{
  "dataset": "fractals drawn by 1,000 iterated function systems, in grey",
  "arch": "coatnet",
  "norm": "layernorm",
  "norm_position": "pre",
  "fused_qkv": false,
  "widths": [48, 96, 192],
  "beta1": 0.95,
  "precondition_frequency": 32,
  "batch_size": 256,
  "adamw_weight_decay_other_params": 0.01
}
Rows from block 12 of a small multi-label image tagger, named by matrix and row number. Rows with one number within an expert belong to one neuron, the router's apart. Each number is 500 + 25 x the weight over its row's rms, rounded and kept within 0 to 999. All counts start at 0. Numbers have three digits each. After the name is the row's rms in percent of the matrix's.
Before each expert's rows are labels from the 100 images, of 14848, where the router gives the expert most weight on average: "top examples" is what is common among them; "colour at peak" is the nearest of a few named colours to the mean colour under the peak. Only what is clearly more common there than usual is listed. The data: fractals drawn by 1,000 iterated function systems, in grey. In brackets: how many of the 100.
# router: router (model.blocks.12.mlp.router.weight, 8x192, trained with AdamW), inputs 96-191
# up: expert up (model.blocks.12.mlp.up, 8x96x192), inputs 96-191
# down: expert down (model.blocks.12.mlp.down, 8x192x96, transposed), outputs 96-191

# expert 0
top examples: dense (100)
colour at peak: grey (67)
router.0 104:491541457526534510479509497542481480500472506473506503501498474474483491455499528561486492491469536519488490483520482428492542498502456463509552540496537471497485485512526498444506496520514515508501466522496488518489483523487480551499489551483452514512503490490531487530514487471461535509
up.0 098:473537543531497517486537464504482491510518496508440507516503481451497472520510516494503489543502487524485517534516494473476522572516534547503458507461505505519503488510507492512502512506479524475496496505509442514520514504507503514482480510530475478442530490448488524506480515494514496526
down.0 099:455510463500503497532475442451491527509503504471519491458480496500468519510457530486495521512476510514514477494508499521500517500508492535459501463511517513471506480514481498521497495489505493463555482514521486510534490508478518519483518461490525475469496468491515517493475524514499461513
up.1 105:475531519490450513520505520484484519488497516491520475463472507486446478510484484521470471483528511536523498479503514466575543503506513531476482531483472447513498477485472457518513527510482506515457494529481509486483513516509510481502540486498518548508529529537504513506495503562499474503
down.1 105:485487514487482481533428511496462499494511522542475531512458499521498493484463520477495533467544518505491493497517498509533522515459491499528492521482568515461525490519522531485502508508528498521486543535452463476508470531520553504537455514460529509488540482468490493496497519506499490501
up.2 089:524448518512516534533472542503509472489485485514471525504504492463486479521498467522491498524519490511525508509477483479494522485478530510511487475511504498466535531473456491479513458455499492510522496513477525454521516524485486468461520501473489454494510497482522494480524468501529502518
down.2 086:471562483492452524467501507524496497548469521543507515458489487526516470471490502449522493470481486495511480514517528485537527487513498492449507532477557464532550489481520499517495524443516495539528498456504551472499521503509477499540478554484508502500500526472502508498471518509493473488
up.3 107:518477511478504478521515562504522506520513537456509541461454509500522464490518541505497486523504488468476497463485500528471523518505504509425508547485483487525484531461502487472502504459478513497504526433461528543504512507496522509500493468487483469540544500480531491472487471447533531518
down.3 109:502503504497479516474454514531473513514501494494515504481543494473477504499497505507531501538483489470482550452534491505451484483496466520501553488547489466503543489515490489499467521474496540473494525509467521513493468520511484462541511522528550506550498535516492548515503520481474540500
up.4 092:491462462511532509511505532528503498520530548499492501482445527524503508543478488491500489498485467502516519531490512498497537534492523499556524479525508508485489446474483471491530507497494481507493496540508502543474493520476474491470475491484519507493479506479544477473480505510524525478
down.4 089:526503509475491480461508462471498514517505467491461498492476477508497554504532501533482488494563496479494457492514503468508521520505481488555519495490490489507457501515525509487484504501471523468504513488502553534518526497480485451482479533504467496523488484534506514507561491506546494552
up.5 101:536481484509477488484523480470464516490496552481480496470475493507492508498496461505493467457481535529472487540450474502546511457533490518462518477496474485503465468500508487459479517528521495531495453499508493510537513477496474502480515504477470489521484547488512474521493519541505477541
down.5 102:454495512457513543505479543540472531536435476545450511459507504502502496455479511482463513513517493459498479461508553493448492525526537497518488532496526524531537461511484527522478529510531471471532502522509510474510506502493493507536514517481515489500454446490514489553556545475508483495
up.6 096:517481495497507471563480515467506475470510515498484492465488530505515484535525493523526466442547545503528522510516474497506525530487516501513530512478537470504504527496509475499527528491448476493492478483509479501451510477513507529537481510527442557526502426508520479495522530521490526449
down.6 107:462518510514479488453507498492524513457468523517503508553508475516515477527488457505467472525471448502472506512537539497506449508528463507524500522526510484484448469527457492537484454521560529483493529486468505468509489520538513507521509497542505507514530513493510509487508508442521493522
up.7 097:446515498504465512509505466498495489486468530506501466492458532497509569475519532489530490453546519521499501532520551465495492482475511590478494497496503475464538515471477521531581506476520515485515479468520545525477475482529532519523530506453481502521489486518525487503492529456517506476
down.7 103:485501512512499436486521482493485484473536522486487494496476488489568480496479489495470516523554497546524464472498459504541466509480515456507451496501563487531469496528485491532501489539501521511441451481483488521477487523504507489542539473519523473509501508464485501524480505496547511497
up.8 094:493493518528526445479466484495489526512479483507538480472468497534552486515462498486465509538531479527496479529467500516464500517499464488521510522508482512510519509470544439478511531474507513494498513495545452466453463499470496488503495466524488502467510508506467505494478445488507517450
down.8 087:487489512428502516533540513474528491508498514496522477469497535469489517496519505507461481509526497517474541467480501508482487476480521517473462518538491475504506523496477531483498489508527485517471526476517509522469465524479519509532513479480476522526541508508526515492520487462466480515
up.9 105:509498491545512517524522502500516482513493475462512495440543474462494477512517488504513547502496465456498490440496503530472495532502495482483468503517500499519534522488492462493534490538487484472471487523503538483505455521475530528460492485480532494515528539527534494476489500445492474506
down.9 106:466452514503524536525538480515525485490498511497503534522504477515479468537487523503504448506529549503468496485457479511529487538503541481502511532488441464513498487496455575477488503503515514503472546506525498547521480457488511502518497536472494460487487506476479532487552484538484528494
up.10 097:484497500512477501445503520497495534484489469451496477502528522495507471512497500470481539471475512504504522517464504542505519538505531492486470531475535548492547504531518479495475485521506502498479425514509535473458454453507524480551533518517505486502530491507489475484494516518487485462
down.10 099:523566521484475465508509493455493513533470483520534520473500511471501513469510483490464510485497488499501530499529524489436472466496500498503483464523470479479522506520482496485504420506493488484543474493517519513470561473518512539479515483530496548476504462522506530512502493517475485484
up.11 107:509493478538510519544476475527475515464555472489499515535481521523512479516519546500482487516504506481492493500496556495524507460543499516463523485520497500494542477557468522479464501479488516550476479502516505478472516475519499506509490500476470507490534519487484481490561471484463483515
down.11 103:551506536498507528486497487524517503545494492471456486480485495503499466468447526513492540470505513453490499501459500506513458586466464480521498501501478484478553508475487472491524475552491459489522535498492482525513492486507453510523495525541521472487529448496515525461481512500535575509
up.12 107:479577560519495467455503506497472552502500458538514498525490471485480466488481520531467488470532498500492518453488448451478507531506477486490473517513525513537541432513495499522485509493511494511468525506460497509463514501519468482516511485503491484505517541508491515471510465495453535520
down.12 118:507485482519491506489475490523517450513478539465488518528514490514497486538529466477550527520476465483482502531495476492505497509547545548500491480472497484456458545538504505533521506520494519510504493531515504486575538475480487495466507521529476512477526536502527504525483459495542465509
up.13 100:447535463537524497502499539494508492486501535489518539501500505472520459485520523493516534485508519479496515494475527561503499511483519469537533468468507460526444515537531501522500541476505493472491480498524542493513491434504501504457532500496522511480541510523505470490518485493488460551
down.13 100:498462485473506487496527474503459502519490493484466473498484529466483515520488472498495490517494547476515479521482478490488493494513522522529511508479468527491561550458502539483520533454481526523467481479495469505519486520517463524503437514459501537497453515507538525519509520510481550452
up.14 107:521528496455485480499518501486556531518461514464517510545515497500501515460508479476492507472549478473495512523482496508484525496521478504537511514493533478515486491477483449526505546491502488529483552542504528519439490490491518506478463498547470482562518493537494508530500481504510471521
down.14 102:545458540535506504549524461519506499516492480520487495491532528556436460511509526504443490482516539535506484488515518475491518512505440455521496478506511476479505491530542503486490492500500512495493506492505499537475471485520500532478472478506505489482502474501512458491501519526516457485
up.15 101:492471485503483535477515485525477469488496473511478462491495487501466532496543508494465501424523484542483464487487498467485484514503516481476491500497502538514466519461520527515505468503517521485489492490508511547499515487550533515513491507454520500508468505477533500523494500460494517505
down.15 099:457534544524491505537492522510529504474507548461517538498466541523519497506502475482522478528527472523527488500530523504452506497517503491490498467476526485496493505499463481498485511491501514474493432486543469511499501490516480483502514505491489483458482517528474501492467527485506477513

# expert 1
top examples: sparse (53); five maps (51)
colour at peak: black (92)
router.1 097:490521472510455531471494534540538512541516508485508525491527524467502525530522514513540507513496470507503466510539493537540495528514525543492504487510484524487510514458446445533479557481460506484483488474526486486510547483446514530506526474499461502513525517465487481497483487493538470512
up.10 096:527507502501502488520501506539469481499554519452552491550529503448498479478494472477510511476457527498486529522471475517501495489485535531523542540519490499485467506505495442488487466517476521502474496477535457499536499459485486485497507514486533492485462486474538483500506511466509467485
down.10 097:486470520498516507498505475459510494476466525542472476482466532531529499548519521517464463480488475554455452497519531497500490518560479494486505492460507520547464556467515502515461513503522507516537519483498548488461490507517492485522501515526480474497514485489497486532519471506537502461
up.11 101:467515477515525509510489517456512498558534519511512456532460497462498513508492522459559521457480513506496531497465472515486515466517540492503536476502443490467471478513500484504488549488508491519511514473508537492464542465503526498485483477516533522515499490562514512500454503479497507512
down.11 100:498442526516515501450459478511549486487530517545510516502509510546502484474466476511453501471494485505483503545478511474523444472504492476492495462501503543498505523463536482496501503564474475480474536485512508463507526509516517540491506496515449533483554491445501502493526498496482495532
up.12 091:502509531496501501473537509463488574500516530501507505492519544468475500491536491519505470482454522478490524468482508454499536473510448472533447491497493529505418484494505501495484509500551529488487505510510501507513523460494479485469498525462505516465535525516485533508479473523495535557
down.12 085:512514497497488501521462504471467526527480512566534494489459512455491472472487503501532511537496485518458459531513486535497475462486504516478482506513470457490547513541502511531530542549492459501497516544482467487511473496518479482479445486508495529489512500511502530480455476499503486526
up.13 097:502486468528524527495505488490524469457494508512479488512462498508542494498470528516504488519489554519525529533482481512559499483475474522516495486540490488491458513527500501465533518500473483507519516506519470473508537450501478494471546477525525555460509482449509519513522514502532482532
down.13 109:537476545497525523505501481461496490552466507525495468536419502519505478457493515503461527501481490504505450509481503487499511497517496492494522507510490486436491498537488530527477504524510479479518520562483505500525513523521479497504468510513521500529490500483489467506533492505463517513
up.14 101:477520519496532552500544549500548520446568543530475515506499493487500513480518490486466510515527479484536500496493539533480497488522450495491465497522502473485466541499503510516513506528481510542479511497562492514509526530514494477515522503477492530479498454492477484502474472469475518482
down.14 093:523512503503480508477488437519488477511493465522543514532490502527524514507513484498511471482483526522534508532505497488499571453496478481463503492510456515542536473493523515477454490468513507475481489542458486527541506479480499499504492478509485485517533498490506539516493515523492531497
up.15 128:534539489506517541501516518564495510488467510503494503488533485493544479528537529536488480540488478504468534514506528491508449502523491499500497471501489454489463504478522465490510525494474513506459556499538518514531506514492518476489491509472491516541519485484455495493510446471487463504
down.15 116:502459491506502465461499499498514513500507502488484555489463538452446504443492452500500470462512503473533501510513463532556472503489519485517515476507510528501520472527501499501500490589468531493523482477447505518502484485491492488520524480497487491521489532533493501505534519464507532502
up.16 098:473478518449525507498452491518503494529472510459487554480501473529478507457477461473519476501478501502473517533494510499510485491500528495501538492547468489508546463543455491542500513511496485491521484472492544528531519498499517493464527506492497503495535531494518458539507476504529557475
down.16 101:464497472530491555550497520482472507529474511521528480502503562488468486535504497495480521531458483528530490524510529515500508508512451503513486496484482522464506540485535521478525519507539497474508509519541504501500499488500490503502491500492501479502507498530540526510457507475505517561
up.17 096:506459492519511502466514518509501486534511502496532500476539514469443490506563527520480450489475504481512448526522472542478469473470447535508497547508478483485550501527521532485484543496488538482514507504436505479517523495480502500504510519514529476471522498513503500492502457502485507524
down.17 104:460511506496483487474515507522476485544455471490464511488531515486513512498471457516536508549526499558462493458521522519470486485529486512497437473497501527517500494539483495543494481462503511510503475513550468488507505513472454495511514502474467466502502554490468502453475491491488523464
up.18 118:466490522512518485510519495566491482485497478518524490503478484514480504508511537532451508476522495509484453536478511504501484510532432487522530473462487501482534493518476511501461497523539491476530525518521503482527477509487495476508475497446514507493496493502513467526544495489508485509
down.18 101:528560491516544471459496497477498497538476491489444519512512516464514522484518481454537486473468536519507500520522517474514494506541458493502502505558523491489463489511512490507522513478520528573527474502500516562485510524518485487514498504512498508497537512491500485504487503488494586485
up.19 101:489503485496479575475467476484519489508497471493495521522512478514514520457524483500542475525541518482529499471517479469523479494521482533518541491469493488483465478507518520489508442504517474535471505513474530481482484467500503507499536495531511519536491516528494512491502518511472488501
down.19 101:503522460506510492530507503525518501449481517502487475530540501458511485448485547506468486460490466487527512502554526501447539490494503501519481484519494475474469493524513473490442520540498508530508551477521485537501508507534505456472474512487520494471466474509530482515495520481529530523
up.20 097:482498508497507520482500462490523492522512525482459489490490526515495488518510537539470519482501492543482513508516513487524485516465513550520518500528469467453537502505515460476489466513479491536477524477502468500504522487517442515514458464520540531511482496515507472503516509526484483473
down.20 094:511526510506505551508509532503510498495434484496502483528506476484502494455503522467461486483515482491510520446510478456510549489486498477483523494478476500545502476526506531488482548463558489506507557511547519510485529502515518528489500491472453508490512509505502486473487535438511493579
up.21 094:499489486510524514529516536452466450480554532484495521510504493519484491483533509563527472554487498493494482533543501547506472506503480455526532503499523521510448531533511471505506495500514502487558451488497492526493509514479511481466496463511420472504494471450525498500499503496499483485
down.21 094:488514510496503467483493512496474491544491501491505523494503515478451519513495538469503552510482482506458491539449495512469532510506556522508476517505489503510511517458506514538482493522512480523479501500499526455468518437476553512518484532450531527477555516498463517462499510542477475521
up.22 092:481545497468518503514531531491497555450482479501529541560490474478501518481501496534475494508483538520490489474507509521478479490503485489477469502505549511529503501492465455513479529460476514442540492548524525484472522504458489454481502500498487500518530491550479519505502516463534511483
down.22 113:523457516474549480533477510503476533532498514477505479515453513555481478531489518498527533477470512504490517491531495539516476515491447475544518478496495472505480515551539473474527494502501502524466509525453489511503469479490497537491513493489546500530477520470476481533504486465513498428
up.23 098:459531489494479529507505504503463492510519490463538500532492479465460524521484479475524465505489508543471510489504542493486479522499471499530465531478532490458471480525495485500455546482477514453481498492483519501522526508516469475542481482492503493495499482552480508455513526511489482482
down.23 096:482482529507457494493472482548495488483512518513493561519506493556509502463515495496519493576520511505498455525487441508494480473523495444491526491512474488458487506487495474459491468531512515501547498480515513513475507475499511492508474511501520492551508509449474501516469478501489516502
up.24 091:508467494539485500468474517463510519487506511469507493480519509488471541491503501470551528519468502512515482507506468509490508497490519479492490483530470530511451475484462466503531498533475495494480501462452493498521517496534503487488468487534539592532493565499505513525493535502495507539
down.24 091:501490478491491533520510490512514474457452536562499488541508514480491486499522535483501470524507470497472552479465520457498496482455484528516572504473519519466559495520497503515478474492521502486475537523494503482477491523495534486466499528503471468475510493514503502497496495489488466520
up.25 097:493504452509524513488504488481474453512512505497485501450497490476504521462442493473491504510563508495539498518532488462504485504521541509455549526513482519510506488504522508521511497529499504451489504504562497490546549462485524515519487519515500521517479534508535501511497474435452491507
down.25 102:534517508469502533540545504491495523485517494494513442534511519532497508521511523477470483472497495460485506520480518482480524485502535541492509522512468473474468522507514532481518506523497518542467510525476501495489497481503509503475528496475477476456464467511530503557530526527475507475

# expert 2
top examples: two maps (100); sparse (100); dark on light (100)
colour at peak: white (100)
router.2 096:482490526506438523513499524489501521493534470506479488531485475463483538542507458473501456480535465484505490490503448513531483512488481506492480484470527495494562529504471535512497533538511534492492494504502491516446490535493522499521518515547523445515503496516508530483520548471496536498
up.0 087:515495488518514498486523523520505508499501491503471497479535535462453516508509502508511495557473470454475455483489498484472489494473517488520476498475470437521455519523531495533535521487505465486486475512504460490490470492485508468468512505464531436529494508488466529526486480497527515497
down.0 086:477469451483494495498462542496490545479500489526514512441504527424505508493487461476492489536541529490487508518484517488499505548511486471492516507489493506483507522502415502504484509496513481522500468495505473493509540508491464483523482527492519464487471517512514456514505479498543534493
up.1 086:475502503491478485512492496512490494462551503483522497525451487519537502497468500469551512531507507518527517502507515536474474511520538538492504491504468524471511493488486497486553499500410483477442511504515511470510533541524450527485506513525519484511527486488500502521522480541486501501
down.1 092:490520508457500518537501541525524468474470479517468535492475486504500542559519508521541503525467450509510505496510524476520508497493474481528521489471537494535526523501530516485475530533534522561531486490504506471499510453476484534512496509481517494466527511499467489489506505522499509513
up.2 092:499562477486526513487503494486466531489526509467541439511533497514437512477536467493481492531534484494474513519494502540478501498520483498494528496515543524516483507498505487520466522502522511513509501439504528517525479444514464518504507529506531415469502501476523483525509497494507490526
down.2 088:528482476497486520520485497480489498486503488497508483492493499526503486499459509493495555480498516482487470529477519498485493513462511474488483523507551546477486547526499487493481459473485500515498486465523490485512538513522462505467554452480455490508460511470465490524492502479494473447
up.3 090:466529457504512490473476481483533481515524486482480533492489512470502471492477469496527503468476519469521482467487470496515536493549465524497491470499526504525436484508508512493474502495509484501508495478511533482449491524548513456519516482471480507512516522521477486445440491548502484510
down.3 094:500488535476498494520485463523469445440513487503499521492459539505474458453472473492499508483456488531544477501471493498472463524494502517516506510550469521492508530502483552480549523520471536526495500487488544522536502507473511522519468492524546474517480519499528458520513503508491516537
up.4 096:539502514540546476518497479529485528479468472509490477508474510489506501465511517539519506489470497482495461455476545519483499475542522578520472525477501499469533474495487532512516518486551464480529525548509508475488511466549501521507475474482519505461495460482480496511496485469508467507
down.4 086:443520521537482482522474507481486484499514455503485496532449506502466507493503540514512500504504499524495493512522500526502529487546475514426497509536467495487450527490521512548485480489484460543493508522515503464552482493452491525469451495507504504497547523548523550521500499542484501506
up.5 113:511502489529479512466496500509476474498470504483460507513477460531532515511506469492488492519515505519564525484533471485521486489530491501486479507526496547527511461470465503519459499455469499527490470547493513501533507528480504444513518492467506532516476475489510497496472488490550506532
down.5 106:542528522500451473542528496535501526483491450503530551516439513466493492513555517465501499496480528518464504501520477501491513524489491480514513527478502465547490525532502497475500524563499500436509525454497515515462530509549516540480476481492518490467485489512502486493490525473498477493
up.6 088:507462503446518515504502528533492476496476477507493504475502539524441531509464484512522494476499476540472536504490479479522481487533518471510497479484487539513486524438472502520493477484503505514446515531503500463477510503533475507557460494469517503495515505482528503511462495484451524483
down.6 096:457524516522510496480486534490507497504530471523517505531494536479506460481506526497526570521527557468510479516541497530448505489451492520456522495524500507517516496502537517519466527527517494497503474457455512514521468486485524481475534527498462498525553520489514489554521493511515482477
up.7 090:561458501485518499515464544504504459488484514505514447521520515448488524483531515444550470473501508528520503513484510517522486504536500519480482485535529504488529504483513494462505520478450527509492480497490488494494551473523483504448467518507463520469464488493516514498570538470490481510
down.7 094:485510541460471484486515521481506529467526506530509484437457518497517474500541480522515495504474520475489506494477511492512539467501542497478485501516513537465469515493470497530480517464492516495502511521522519465505512533542502505470486502497481510453529503536565516497493497505496497546
up.8 108:471559474488467490492511473518510514531546473500504492475498458505467482492509532482566534488538450488471551481475496508528499528486473545507526511489504519527497450512498522502546492492530520486481480481492502523480504492482514527536537501474508471497496516535504506497501539442453512528
down.8 099:485479504485511517489473487488480471509451513473491516555515519479525478500490497485489486487499519532514543539467491485528497482496518435533522483497486478490515495508519480496502543513506478523504501557480470520507462481537524513472524555516507538505482516468506527470498530502505481491
up.9 093:475476497532521521499546508469507517475520512503550534484487475499480538522468506484444519478455482496505526531493516485430503510524486551502532461480500516497491515529496490487493486475495505476535486478576557488502505488564491515488467470505553479509515482491501503503482486568514526519
down.9 091:524515476475520487507494506528484517448535502503534516510533488468488463476519492527505468502476516518538502503497473490515531514496479475463488506494485510444556521463501506439517493466519495520471477512505510531529496473434485475490465475489531490515479472495505452444517505499550472469
up.10 106:541516501553485436461485489530499482517503474459460527509520463508511481500512488494493518505471515461493454491476536511502510541484498517474504485511499501469502486475480455531491493477546480478492521515513497495564487495478480492540489460505483542516498481470504506469570479510503509515
down.10 101:495481521511524534509514529488480498487480473501495476491421514512506509498518480494509495451498508510458490523513450482498462494491479474511547522507514490527440520458504499485485538533490532509496499500509487508497482496501498478501445534518520516535526541508539519508489529442498467502
up.11 113:513487569466449478504465517503508489523510498460528465488487514502490543464535518513484485526458524518489501502486514484495512493471504507506450458508493516488476568536492483537426480492513524499496529494509519490578492496491513505483501532475511506484434479520528463495497508465490461503
down.11 090:489518475514485528509466506471485495516484495494484518505484523496547483483495490503558494490499489526439515552467489521542506484512530469468508524487489494520458495521454455511479502453515445532499516525549471546551508479506468472511497513477531503517466491463494509492497455505531485501
up.12 081:509493489503540456489495488509503493488517510519509505452530496504497504525507465493540502475518448510532502515473509490489502546537487511494511493587509524459485495510532488505511514510529513507478521508537445527531425527496527489501512521530478435486529556521493510432485479484496497516
down.12 093:517490514505504484483490482531458520495475523502446514514506526496505488466501523546509536565523502504518495516543458474481509526493466473496502469491514454463496487482489463494516496534464545480487490501466467481503501493501482493483493481494488515504525491470490504516524480476528539542
up.13 122:466544514490481486504476535461514526513545484526514537527526518504481516491520499464512496476542538492479535483542495500501512518531459526489466529517495479477492519503528525547516502507461515469507488469506547504502483526483490468527524549527527482485530514576529514466496524496504530521
down.13 119:558446502515513501540499489503490513484481510500467492492530514467502484497483497545505529550470506496496474482473488454514475490468511498497538493488498520479476493508467494508497476523478508540524485493464495545466470487483492515485488488483509556488428447473493536521519500508522500493
up.14 107:486483526506529492534558491517530494476475518524506505515469552481503529483502489523513511505518502520464485494557514517484479469513453535513499467457529479518498517496505488528468507502524507444456535492529511495479507525465446522547487517502511543474518507553479531511525501505479481491
down.14 106:478524504563493522505476496498466445497466454481487501516500467507521496525526502508488505554424479484489485483526479487467537493505553536510503506513473493489490512497545470481516503530503524536488456504496468509526479501455513512484501512455487520519512490470492494507507518473474487491
up.15 113:456484493455502504521487511515532540496552511541486473488549476524497460553493513491490499460510506526548495516475498504463492484480499500510437516480477516521513496464481504496508506519521508478499505526510512538478470525477537495471481475505503463496509467515534545503542487499513498472
down.15 097:524508499505462461528540490478451511514543493498484483512542461528530525485493464479496498462519516482520557510520472519510525527499524468475513496463504446540525483536493471491507494499480559517442510507461518483501517500510482523540513498488530474496479499519512496494493518510500498531

# expert 4
top examples: five maps (52)
colour at peak: grey (98)
router.4 107:514474523484501513548479474469510504483519546489550497516476534527527456484528540469497471516499503488540485487455511529541471510496526463502516506502492480526517492499518555477446477532463468506521577473527517498460485538499499499475493478478501538513447499511527479534498520489485453509
up.10 107:499512493479522530515496500532479530497500511521533525492491501515461446507497543484493456538523481511489497510490526525494505457473488493479462495525460495476496532457470440528478497507547553448497490507493452454499471511488484528501527495504525507519484512454477498461541527449514477519
down.10 095:488468437510514465517500495509521481529500448491493530526519511516495506458498491539503502502500522476532509459480484500469501540494475474532485506451503477517458521497512529484491509518526470500493527519504435523503525496470511475470497528542479470523509525490503486519546503512490542479
up.11 104:500538507498545510507506503496553550492481516490517514513457504488530483472503497501540467498532490492504488546505444534488514484471526502502478466517490516533504493493508468460486524505499494526487482489489536483483496507462494497501433546519469478504500435470463496516471458536525504507
down.11 098:512479508462520523540532506518467484509514499524534492510536488485457486534538479509502515517541485498546492431481496501453474518523526479433513530506512490496489539465521512492510499507480525483510469514498483515479523522541502488504471490511481462488496504519495462466567500518486477497
up.12 095:484527473487482506427487513495487470528481520507495550492529473509477494485492508507477503462532480485502496496499504543486534500515469492565481466495521472518486534483502479467521508486541503516503463499451479478498519461518486508503519511483537517491490463543469509515486520508448428499
down.12 100:497462525495503459542476486526557506489476507486505476485472518457495476540482528466493459496466497485513519462477521494492488481502571474466468539486503525468490528495503486559499515489495498531524490479520515527561511521525490448523501533504502492478483513512525503505469509492514523496
up.13 096:480447534479499528479508519474514510441524524500455498538480511502488563516464507527511478480499484523491503525512515494469464522527504490472509486528521501502484474523508561549520517502506505477505493501523476465502505510495516502478533489513526444482483518475497499516468462483503408514
down.13 101:492556479507485518537494470516488494516508496543539495479529482531444452546519519496491516492480483495532509515507492475499520498496536511492515476524474515493516523465483483525465495485492483498474505511537497565548478482474485449534508474465499518527509491493500523515491480490496539526
up.14 113:519459563505482474520529495537511517448478499520515511520518479492499493518481528470492464494530481528509524475483413509492469519548483507524527470530512500482521530505495526541504517476501523527490488530464490474443477551487486463494455542512530485480486493511520518502511526523478511490
down.14 107:488557476497503515549525487480508536528487494494498469470512519526489496485521507513516494521488486493481476489508540497510486511480457511490496503462512520513515480472516461491499497506483470482499506479527476518494539486486522509438524532471470467506490502478524510490478470488512478463
up.15 105:479483498501515480503516516492479549523444510527503537521474505411497494500508519526513445488509450506458526506516501503554476516495556474487465467538448537491518493499496509520487497464515473463527533494514522492501481470497490487494455490524452522486484493502508517510468536514480483482
down.15 106:461525491509519512504484501530533471522499497506519481495476448481547451506449534505493496493497493495551496474512456526475484485481481473501482527486562440500472509518497550563476502529512441503529491526501483545492518530543489541488499496468519484495563461479512472533527539442470498507
up.16 093:491524513535471498506495481506491455504519549455505484522521508489457498434463508465531556535487458512533488488482491506438539485454494494497469493541505495527472484518475518464539526501506467504471479482506486503552525493487484512534502493498456510504490486497496483514505503490503461469
down.16 089:449520519455520462510521511513513505480491556499522530502511486488521482538508491480540553495468500544502507519484537535482464468510512551513457531502512527511473499470511491527494472492502486544489494481495510471499522479518489493491517468495503484463507534502495539471511537524503471499
up.17 092:527495496483478452471498534515526494529467488479495578499476486493496521524451525475493525513474506484485449452439463492515476501515499492506441483497473461542464514496495530486469475505528517510464520531522487487447533513523494491499488486495484498494536558512494477453524441504486465495
down.17 091:482490500444455512515514521509554488514504453518509516489473528482488508490506521522492462490501542489514481486548514474494531492476516521484476493502495506460551502492501490550514504531505470493508508497478535495487508495493472520487506544496527505517530482523473517555499492491470495499
up.18 085:515503509520496516508459522521515477536454511493495498481464485521511480518506511529474552544509495495549519532465502484471496468533516492494463483486516547493483495480513505494499487547502553493502521523482465504557467493486484509515513500425497471452511496469515538476521547528500514481
down.18 086:522537487536501533510526462454462497531547476469513495487507493531486529507486500478477451457470502528457503506543513530501520538483443513476513467492546492477503552536500509507507470494526475530503485499494467478511493513499491503494509498529511499553489561485482471487454481487481496540
up.19 103:483516507485526518497516507454483505525517532478525509479510451473495554520507464481469540483518512471543534491498495492478474485524488485491479487541507534519510515435535493539510473502485463500493486529444460534472523518516493482519495534471504458500485506527511473490476491527492532435
down.19 106:537514493533486492472542490530491514481482481517490477541447561425491520492471510505494485484489514520497534529522506480554511506506479518531482517469511512511460479508488494459519521467516465484494488508496473477506460509504494475513527526541503493485505507506475519486490496492526510488
up.20 085:459487488505467485489494520497527510520513501527474528482531507484496483553514487485476439487514493478497511470522508528482513510496545494486579458519494478502483506511505479484510528505466502501493470487516497461507545504518510492489494485477503498464523531457514500460463499445507462493
down.20 096:515528490510543457476508493539499490502480509528532502517451540476482473505519534469484544508469517512549480499501515492489482446565487509498482481481470491459466507499476530502509551453483532543521463522475532460482507458488451486535458501524468506478485477493497522524488474509468486514
up.21 097:513488520529492528535483485464486491484497464488449490473493488494488452514494499494495481496515524496484490534513460498450552457491529464478523481486508498517529481480468500490481497523534503548516477470499532489436490504470519474508471438516473499541485491451500533470521487525526515471
down.21 101:458499480462502503479505482503493495540528523516548551510485520508477528464501511542501522509473541514524491478518550470532513477521461506509472468494534468476492515507482496521486514481451485414508483499519480510524515541511451528471531470491501492479517537514510469481495548426521491510
up.22 098:473517490483474505479504466520480507501503519486468523512529491510446500503515492490539467499515536508532532502481551500470501504435531464537512465495450445502472505511514517532502517472558490560474538518519454485521528496483503499528544472494519469500500521498505523478525519546525557499
down.22 102:512473519514509517540522527520520489473510493499515500507467494470516407503488538439496525498495502456519479524502516495498469525553517520455525521568509507508531473463523494468467487509486490474493474507519508482503514524498480505508464550501485532526490528501453483462501453508504489491
up.23 096:483544477480506515508478460467492467532517507494510483501464505497461452528523499517536481477453466478495516471526520502517499484519480510507475492524498471503468497490480487498487487548588521460533499536490490509479479478459526568473521518513484477518487490494485507549495477491482508430
down.23 097:496502525494503471452491528464502521506506486518501501466444524501506527506535503520477513527486479503482493464455511542498492511491461479518543516481503542473467523480540521498491492501463525520553496529512506470489525517506501488493486510540511493514504521519482485439500501503512565490
up.24 090:500496512477478516488474491444520523494517509474498495477533492491537514499490508503503485536549486472511493480454542485469476422488501459511521469493494538479524494438474522501487504531498475502519476506494516529469469522516510521495520508535510502524521469513515487490534538498470464485
down.24 093:487485500497518490506503494515501490527498480497513471529489514493503499435481496458474551496475530518449516498512495539468519515518538519523490504494514550517484507511527471512513487493520495530531479476497477463481489460507527497484510527542476467487519495507500462525507479485537577498
up.25 107:474471482544476463517444493499476496541462524524529485498515490490495496544487548469485543457526529499508489478452496506514526504490475507507514537491499510514530520484533479492468519475513482475468498508518486558435511473450504510493517511493482516516451510547478472504488518489494505472
down.25 093:511518466506494503475518525543484517483519447501522465449486527522467535453519486492505510495458490508488505523545506462453484528497534531500531493534525467481431485468512498570492469487445509525483492473490475449546513512512507521516499470480510501492492495488522542525546466507498471451